From a checkpoint of a small multi-label image tagger.
Model: norm layernorm, activation swiglu, num experts 32.
Training: muon at rate 0.019, 6500 steps, batches of 64.
Rows from block 2 of a small multi-label image tagger, named by matrix and row number. Rows with one number belong to one neuron. Each number is 128 + 24 x the weight over its row's rms, rounded and kept within 0 to 255. All counts start at 0.
After each neuron's rows are labels from the 100 images, of 14976, where the neuron reaches its largest size: "lies over" is the class under the peak. Only what is clearly more common there than usual is listed. The data: rendered roads seen from a driver's seat, with toy cars, trees and houses.
# gate: MLP gate (model.blocks.2.mlp.gate.weight, 384x192), inputs 96-191
# fc1: MLP up (model.blocks.2.mlp.fc1.weight, 384x192), inputs 96-191
# fc2: MLP down (model.blocks.2.mlp.fc2.weight, 192x384, transposed), outputs 96-191

gate.105 [ 99 151 152 114 143  94 152 132 129 140 113 184  98 146  98 125 126 162 136  92 139 159 137  92 110 144 124 163 111 132 109 147 134 153 123 154 137  67 129 133 105 137 130 142 168 114  85 168 114 134 147  95 137 125 122 132 171 128 141 152 109 130 115 105 160 160 107 156  77 138 160 145 147 155 149 182 153 109 100 116  96 130 116 137 130  97 143 117 105  80 131 115 129 162  98 109]
fc1.105 [104 111 160 151 113 143 140 158  76 158 131 131 151 154 115 139 128 136 103 167 149 121  83 109 120 110 130 135 118 125 133 144 105 147 127 118  88 127 126 136 120 128 151 103  99 176 149 111 139 100 171 117 180  87 128 134 138  98 128 140 110 147 106 108 133 143 105 134 113 212 109 119 133 146 122 159 132 154  88 121 120 123  73 114 103 121 137  88 121 125 140 115 120 136 109 142]
fc2.105 [136 114 129 135 104 109 151 157  97 128 105 105 139 121 113 130 158 115 137 141 138 121 114 114 129 136 107 155  88 133 149 148 126 140 148 142 117 143 136 108 123 170 173 108 105 155 157  77 135 115 125  99 136 118 117 149 131 119 158  92 172 140 107  94 112 165 150 158  97 188 125  92 122 147 110 170 125 139  99 107 144 133  74 109  64 136  80 143 148 137 106 129 145 134 125 135]
lies over: verge; dog

gate.96 [ 87 149 120 133 141 109 156 155 145 117 160 139  83 131 160 106 136 184 134 140 109 116 130 116 125 151 130 122 121 122 133 161 116 130 105 132 120 148 133 145 104 104 101 146 149 160 117 108 124 121 116 106 119 110 140 151 132 133 156 175 156 140 143  97  83 125 128 136 134 114 131 117 100  93 123 128 148  95 116 128 193 113  85 137 162 157 164  88 102  94 120 117 113 127 111 133]
fc1.96 [120 124 181 132 144 133 141 123 155 143  91 140 133 132 106  74 154 155  92 104 168  96  98 132 119 149 126 131  79 111 136 145 126 138 104 121  86 118 108 149 145 122 152 136 127 121 150 121 123 153  61 138 129 123 161 125 111 115 120 160 122 116 136  98 108 138 166 155 145  69 118 111 119 110 125 155 155 132 148 133 107 136  90 150 154 106 109  81 104 103 134 128 131 117  64 130]
fc2.96 [102 113 133 116 119 122 153 164 161 146 137 114 122 151 115  90 127 118 137  89 142 151  99 117 160 161 130 170 112 115 140 164 179 117 118 132 106 128  99 128 153 142 152 120 119 132 106 135 109 122  84 111 142 131 102 155 139  98 125 128 112 142 117  94 142 116 152 126 128  96 119  73  88  67 140 144 166 104 177  79 144 100 110 148 124 107  91 111  95  94 128 145 118 150  85 110]
lies over: verge

gate.341 [119 134 117  85  90 136  79 111 129 128 116 133 131 160 103 170 161 136  85 122  96 137 100 106 175 111 115 131 145  93 134  93 146 157 120 143 114 125 138  84 102 125 133  99 123 122 131 125 114 152 109 147 134 102  85 154  89 142 172 131 133 124 150 166 114 160 162 160  95 146  71 126 110 166 136 161 111  97 153 152 130  97  86 142 182 146 149 167 104 124 137 156 183 119  88 126]
fc1.341 [145 120 109 178 174 107 132 143  86 137 117  84 120 142 150 120 179 109 108 181 164 158 135 135 164 107 118 116 113 139  95 138 169 110 161 102 114 103 143  96 126 144 103 122 134 108 121 154 160 138 122 116 101 127 172 122 120 128 125 140 141 108  67 170 128 102 153 134 119  84 148 156 130 146 138 142 146 103 132 120 139 150 106 123 116 131 148  97 161 137 118 105 102 112  92 102]
fc2.341 [130 128  91 145  89 122  70 152  76 177 126  85 109 148 136 139 155 122 165 104 115 116 150 111 116 121 146 129 114 111 132 127 128  84 125 105 187 132 167 127 135 132  98 135 104 160 126 123 136 159 101  97 134 101 154 152 145 135 164 103 152 131 121 149 106 148 162 155 124 135 139 162 130 107 141 172 117 135 147 114 128  86 124 130 140 131 134 139  95 151 132 136 131  77 122  91]
lies over: barrel

gate.337 [144 118 113 100 133 152 127 155 159 108 133 149 100  76 137 131 159 137  90 141 176 111 126 137 160 146  92 149 110 109 147 113 118 148 118 140 121 161  93 133  82 137 119 130 101  87 149 114 143 130 119 111 123 116  90 135 132  94 153 121 131 127 148 131 130 199 141 132 150 101 176 118 173  72  97 119 140 140 140 155 106 107 125  75 120 125 104 131  97 107 123 117 136 171 137 127]
fc1.337 [147 103 118 143 160 139 114  81 153 102 108 101 149 129 111 116 135 124 117  95 178 119 110 135 169 116 128 130 104  67 126 125  96 155 134 139 178 190  91 122 121 141  88 164 100 130 108 140 150 159 135 131 138 118  77 114 106 110 172 119 114 150 161 132 117 170 149 130 148 146 142  88 146 111 155 117 143 161 165 167 136 112 121  91 143 127 111 130 100  91 137 105 167 124 150 167]
fc2.337 [123 141 115 149 136 102 120  77 107 144 139 116 144 131  98 140 125 103  85 117 156 129 154 109 139 110 103 154 163  94 110 150 127 143 145 107 187 162 147 178 146 151 139 138 117 142 117 113 105 145 114  66 150 138 121 156 127 153 171 121  79 130 182  91 108 131 161 140 133 129  85 100  73 136 141 114 108 161  92 141 113 112 113 125 112 133 145 145 138 107 123 113 124 104 133 101]
lies over: barrel

gate.335 [145 132 117 130 178 132 123 140 153 142  97 143  92 117 114  86 112 102 142  86 111 103 149 116 133 154  97 126  86 108 102 145  97 114 148 141 130  85 110 184 154 163 129 121 111  85 120 131 111 125 120 165 104 127  75 134 105 134 133 151 154 134 138 123 115 135 112 154 115 135 132 137 138  73 146  97 141 113  91 136 127 157 129 133 163 125 141 128 155 156 145 127 163 141 146  91]
fc1.335 [171 153 121 140 123 143 139 150 123 169 111 105 151 152 115  90 140 189 169 161 160  92 126 119 180 144 160  82 138 136 142 130 119 147 170 102 160  93 122  98 151 113 119 158 126 142 138 153 122  79 114 104 151 123 139 102 129 146  82 146 134 138 152 113 167 134 142 107  95 130  96 146 131 140  94 171 108 145 124 133 145  96 100 138 114 134 122 119 138 128 115 102  56 108 130 117]
fc2.335 [100 120 115 138 114 109 158 129  75 111 107 126 118 122  98  75 135 115 146 120 106 120 119 111 178 125 115  99 173 121 203 178 133 137 185 115 139 144 139 140 158 102 107 118 120 141 143 139 130 112 106 105 162 117 107 179 126 107 151 128 131 121 110 123 141 124  95 108 132 165  90 192 103 158 126 168 100 133 106 110 180 143 132 114 151 164  99 135 182 133 109 122 105 114 128 144]
lies over: truck; house

gate.115 [164 106 132 143 139 153 131 123 121 145 144 148 129 142 150 164 162 142 139 142 118 129 139  97 133 102 143 173 113 134 123 105  81 138 115 164 119 137 112 106 102 132 113  80 121 146 143  98 137 146 125 141 147  92 153 139 123 126 135 129 143 145 119 106 184  95 148 124 108 114 110 101 133 129 143 120 141 118 153 130 162  84 149 147 108 139 147 143 109  84 115 165 147 140 115 136]
fc1.115 [129 141 134 159 123 127 124  90 101  76 121 134 104 137 113  92  97 111 118  96 154 149  81 117 103 114 147 127 140 118 132 113 130 155 154 140  77  95 113  89 176 129 158  74 116 113 115 145  88 124 108 127  88 149 147 100 142 122 136 120  96  97 136 108 137 114 123 165 176  90 151 133 144 107 148 161 149 131 146 113 187 188 116 199  88 145  97 104 130 123 141 166 149 107 123  84]
fc2.115 [142 119 132 115 128 140 165 138 152  56 150 166 142 133 121 120 105 117 130  84 141 128  92 120 123 120 102 144 122 174 144 116 115  97  82 130 143 129 122 108 129  88 161 109 145 125  91  96  92 121 134  91 161 101 183 141 141 146 156 164  98 133 159 103 152 136 131 107  95 102 108  87 162 109 142 121 175 109 194 108 150 127 135 129 128 143 123 146 137 157 146 150 152 150 102 111]
lies over: truck

gate.312 [102 117  78 134 160 173 114 150 147 107 116 109  75 151 116 137 121 118 114  93 131 130 102 110 152 129 123 129 122 147 131 123 113 107 133 103 143  58 148 142 128  87 149  93  93  54 141  85 153 129 141 144 154 111 121 148 130 137 129 148 121 151 160 100 103 140 137 151 128 115 129 138 134  65  86 119 128 133 160 140 126 123 148 124 170 113 177 169 100 120 137 121  91 160 130 119]
fc1.312 [159 166 181 158 122 101 113 121  84 135 122 126 168 153 156 114 136 198 133 106 141 120 138 151 131 123 140 150 106 131 137 158  86 137 165 108 142 145 100 154 118 132 107 130 141 143 205 111 147 171 142 152 121 131 136 111 121 107 113 104 135 109 125 144 150 131 120 125 135 107  94  93 108 121 159 110 113 112 135 153 140 162 113 136  91 151  94 121 176 118 120 115 157 129 110 142]
fc2.312 [146 122 146 116 147 104 132 136 120 110 118 146 158 186  99  65 128 151 134 120 132  69 140  96 100 119 137 159 122 141 145 134 144 168 130 137 136 139 135 140 131 126 147 127 119 122 170 105 125 170 106 153 138 139 116 170 128  95  88 110 165 143 130 122 122 111 156 137 127  86 101  91 106 150 164 133 151 161 139 135 156 147 107 135  87 161 158 155 134 126  94 105 118 153 119 158]
lies over: road

gate.377 [ 89 131 111 104 120 181 171 114 141  93  98 135 112 138 139 131 123 174 180 159 132 103 134 181 123  95 140 127 118 147 122 122 136 150 105 187 115 103 155 185 117 102 107 136 125 136 126 141 119 168 121 150 134 146 135 116 133 132 140 138 123 148 147 130 117 129 161 145 132 131 114 146 135 119 119 124 115 118 107 119 142 160  98 103 139 186  85 126 129 146 120  84  88 104 134  98]
fc1.377 [130 119 104  99 127  98 137 108 155 152 119 120 149 115 113 116 166 134 116 121 140 117 153 142 153 124 146 130 152 110 145 113 152 172  95 206 143 126 147 158 153  90 135 171 112  96 106 137 133 156  99 178 116 187 115 147 117 187 128 128 103 148 150 125 146 116 154 137 146 114 149 118 124 167 152 115 136 139 142 128 140 156 148 108 129 164  99 105 117 122 148 117 143 134 143  48]
fc2.377 [107 163 150 139 122 110 111 103 145 130 161 147 142 138 126 119  85 124 114  87 106 141 125  98 113 116 158 131 134 136 156 118 143 132 159  93 185 137 187 116  87 131 115 151 105 117 135 128 104 131 216 131 123 145 129 129 141 137 142 124 152 140 130  84 157 128 140 141 138  71 174 137 131 124 127 135 118 105 144 137 106 110 169 112  72 121 100 116 125  92 131 148 129 149 140 100]
lies over: barrel

gate.316 [ 97 186 129  77 104 157 119 135 121 171 150 138 121  98 140 127 180 141  97 145  90 136  99 117 127 157 168 111 105  93 109 152 114 144 139 153 141 144 137  93 159 119 117  78 137 112 176 170  87 129 136 173 146 112 122 135 116 142 125 142 155 100 139 128  88 154 108 132  77 148 112 114 119 148 156 126 148 131 131 135 131 125 105 170 130 109 141 128 110 115 133 106 134 109 134 119]
fc1.316 [182 158  73 124 124 135 128  95 110 144 130 128 116 136  95 135 142  85 106 134 116 127 140 142 123 195 109 129 131 113 134 183 155 136 118 137 158  94 160 100 126 113 149 123  97 123 177 143  94  85 114 146 154 148 149 142 134 157 222 109 131 104 143 118  98 127 109 160 108 165  82 164 127 116 112 119 126 105 141 163 161 121 127 130 137 142 104  99 110 153 130 124 107 140 114 111]
fc2.316 [128  79 113 184 119 101  85  93 175 127 142 154 139 140  92 119 124 129 117 138 146 138 141 140 115 141 125 146 162 104 134 154 158 149 126 145 128 118 145  93 100  98 193  89 115 125 132  83 109 137 111 171 150 148 174 157 137 113 145 126 116 124 154 111 103 147 100 127 153 131  89 110 103 112 111 121 113  64 118 101 162 110 146 145 165 137  73 101 136 189 141 129 120 134 127 134]
lies over: road; marking

gate.203 [152 127  97 138 133 129 101  66 132 126 154 112 134 129  99 111 147 129 100 121 128 146 124 124 127 167 136 133 135 144 136 164 130 160 142 116 130 116 162  85 100 142 133  59 133 112 153 182 129 101 144 139 126 143 129 126 143 167 140 126 171  58 161 165  79 133 126 118 137 140 133 144 145 111 128 126 128  74 120  58 165 127 128 132 141 104  95 150 104 145 125 104 126 135 149  73]
fc1.203 [140  99  74 113 106 133  87 135 188 105 165  90 133  92 124 157 124 122 127 125 139 160 125 163 142 120 117 161 121 142 116 125 154 102 117 128 157 155 119 107 103 147 125 123 143 112 101 145 130 123 135 115  93 127 131 128 120 169 103 127 143 120 160 111 113 138 104 161 112 124 125 109  91 149 138 101 147 120 160 173 166  73 113 136 149  94 123 160 131 155 122 109 123 124 153 121]
fc2.203 [137 117 129 121 146 141 107 133 127  96 179 141 146 109  78 110 124 135 144 109 110 133  99 143 132 153 122 160 129  97 113 178 136 107 114 129 147 142  98 164 113 146 106  94 143 110  88 102 146 150 155 123 119 152 169 166 121 131 144 126  70 132 161 114 163 135 132 190 116 113 126 116 114 139 138 135  89 112 113 168 101  93 163 128 170 112 158 141 125 152 127 125 101 150 137 144]
lies over: road; marking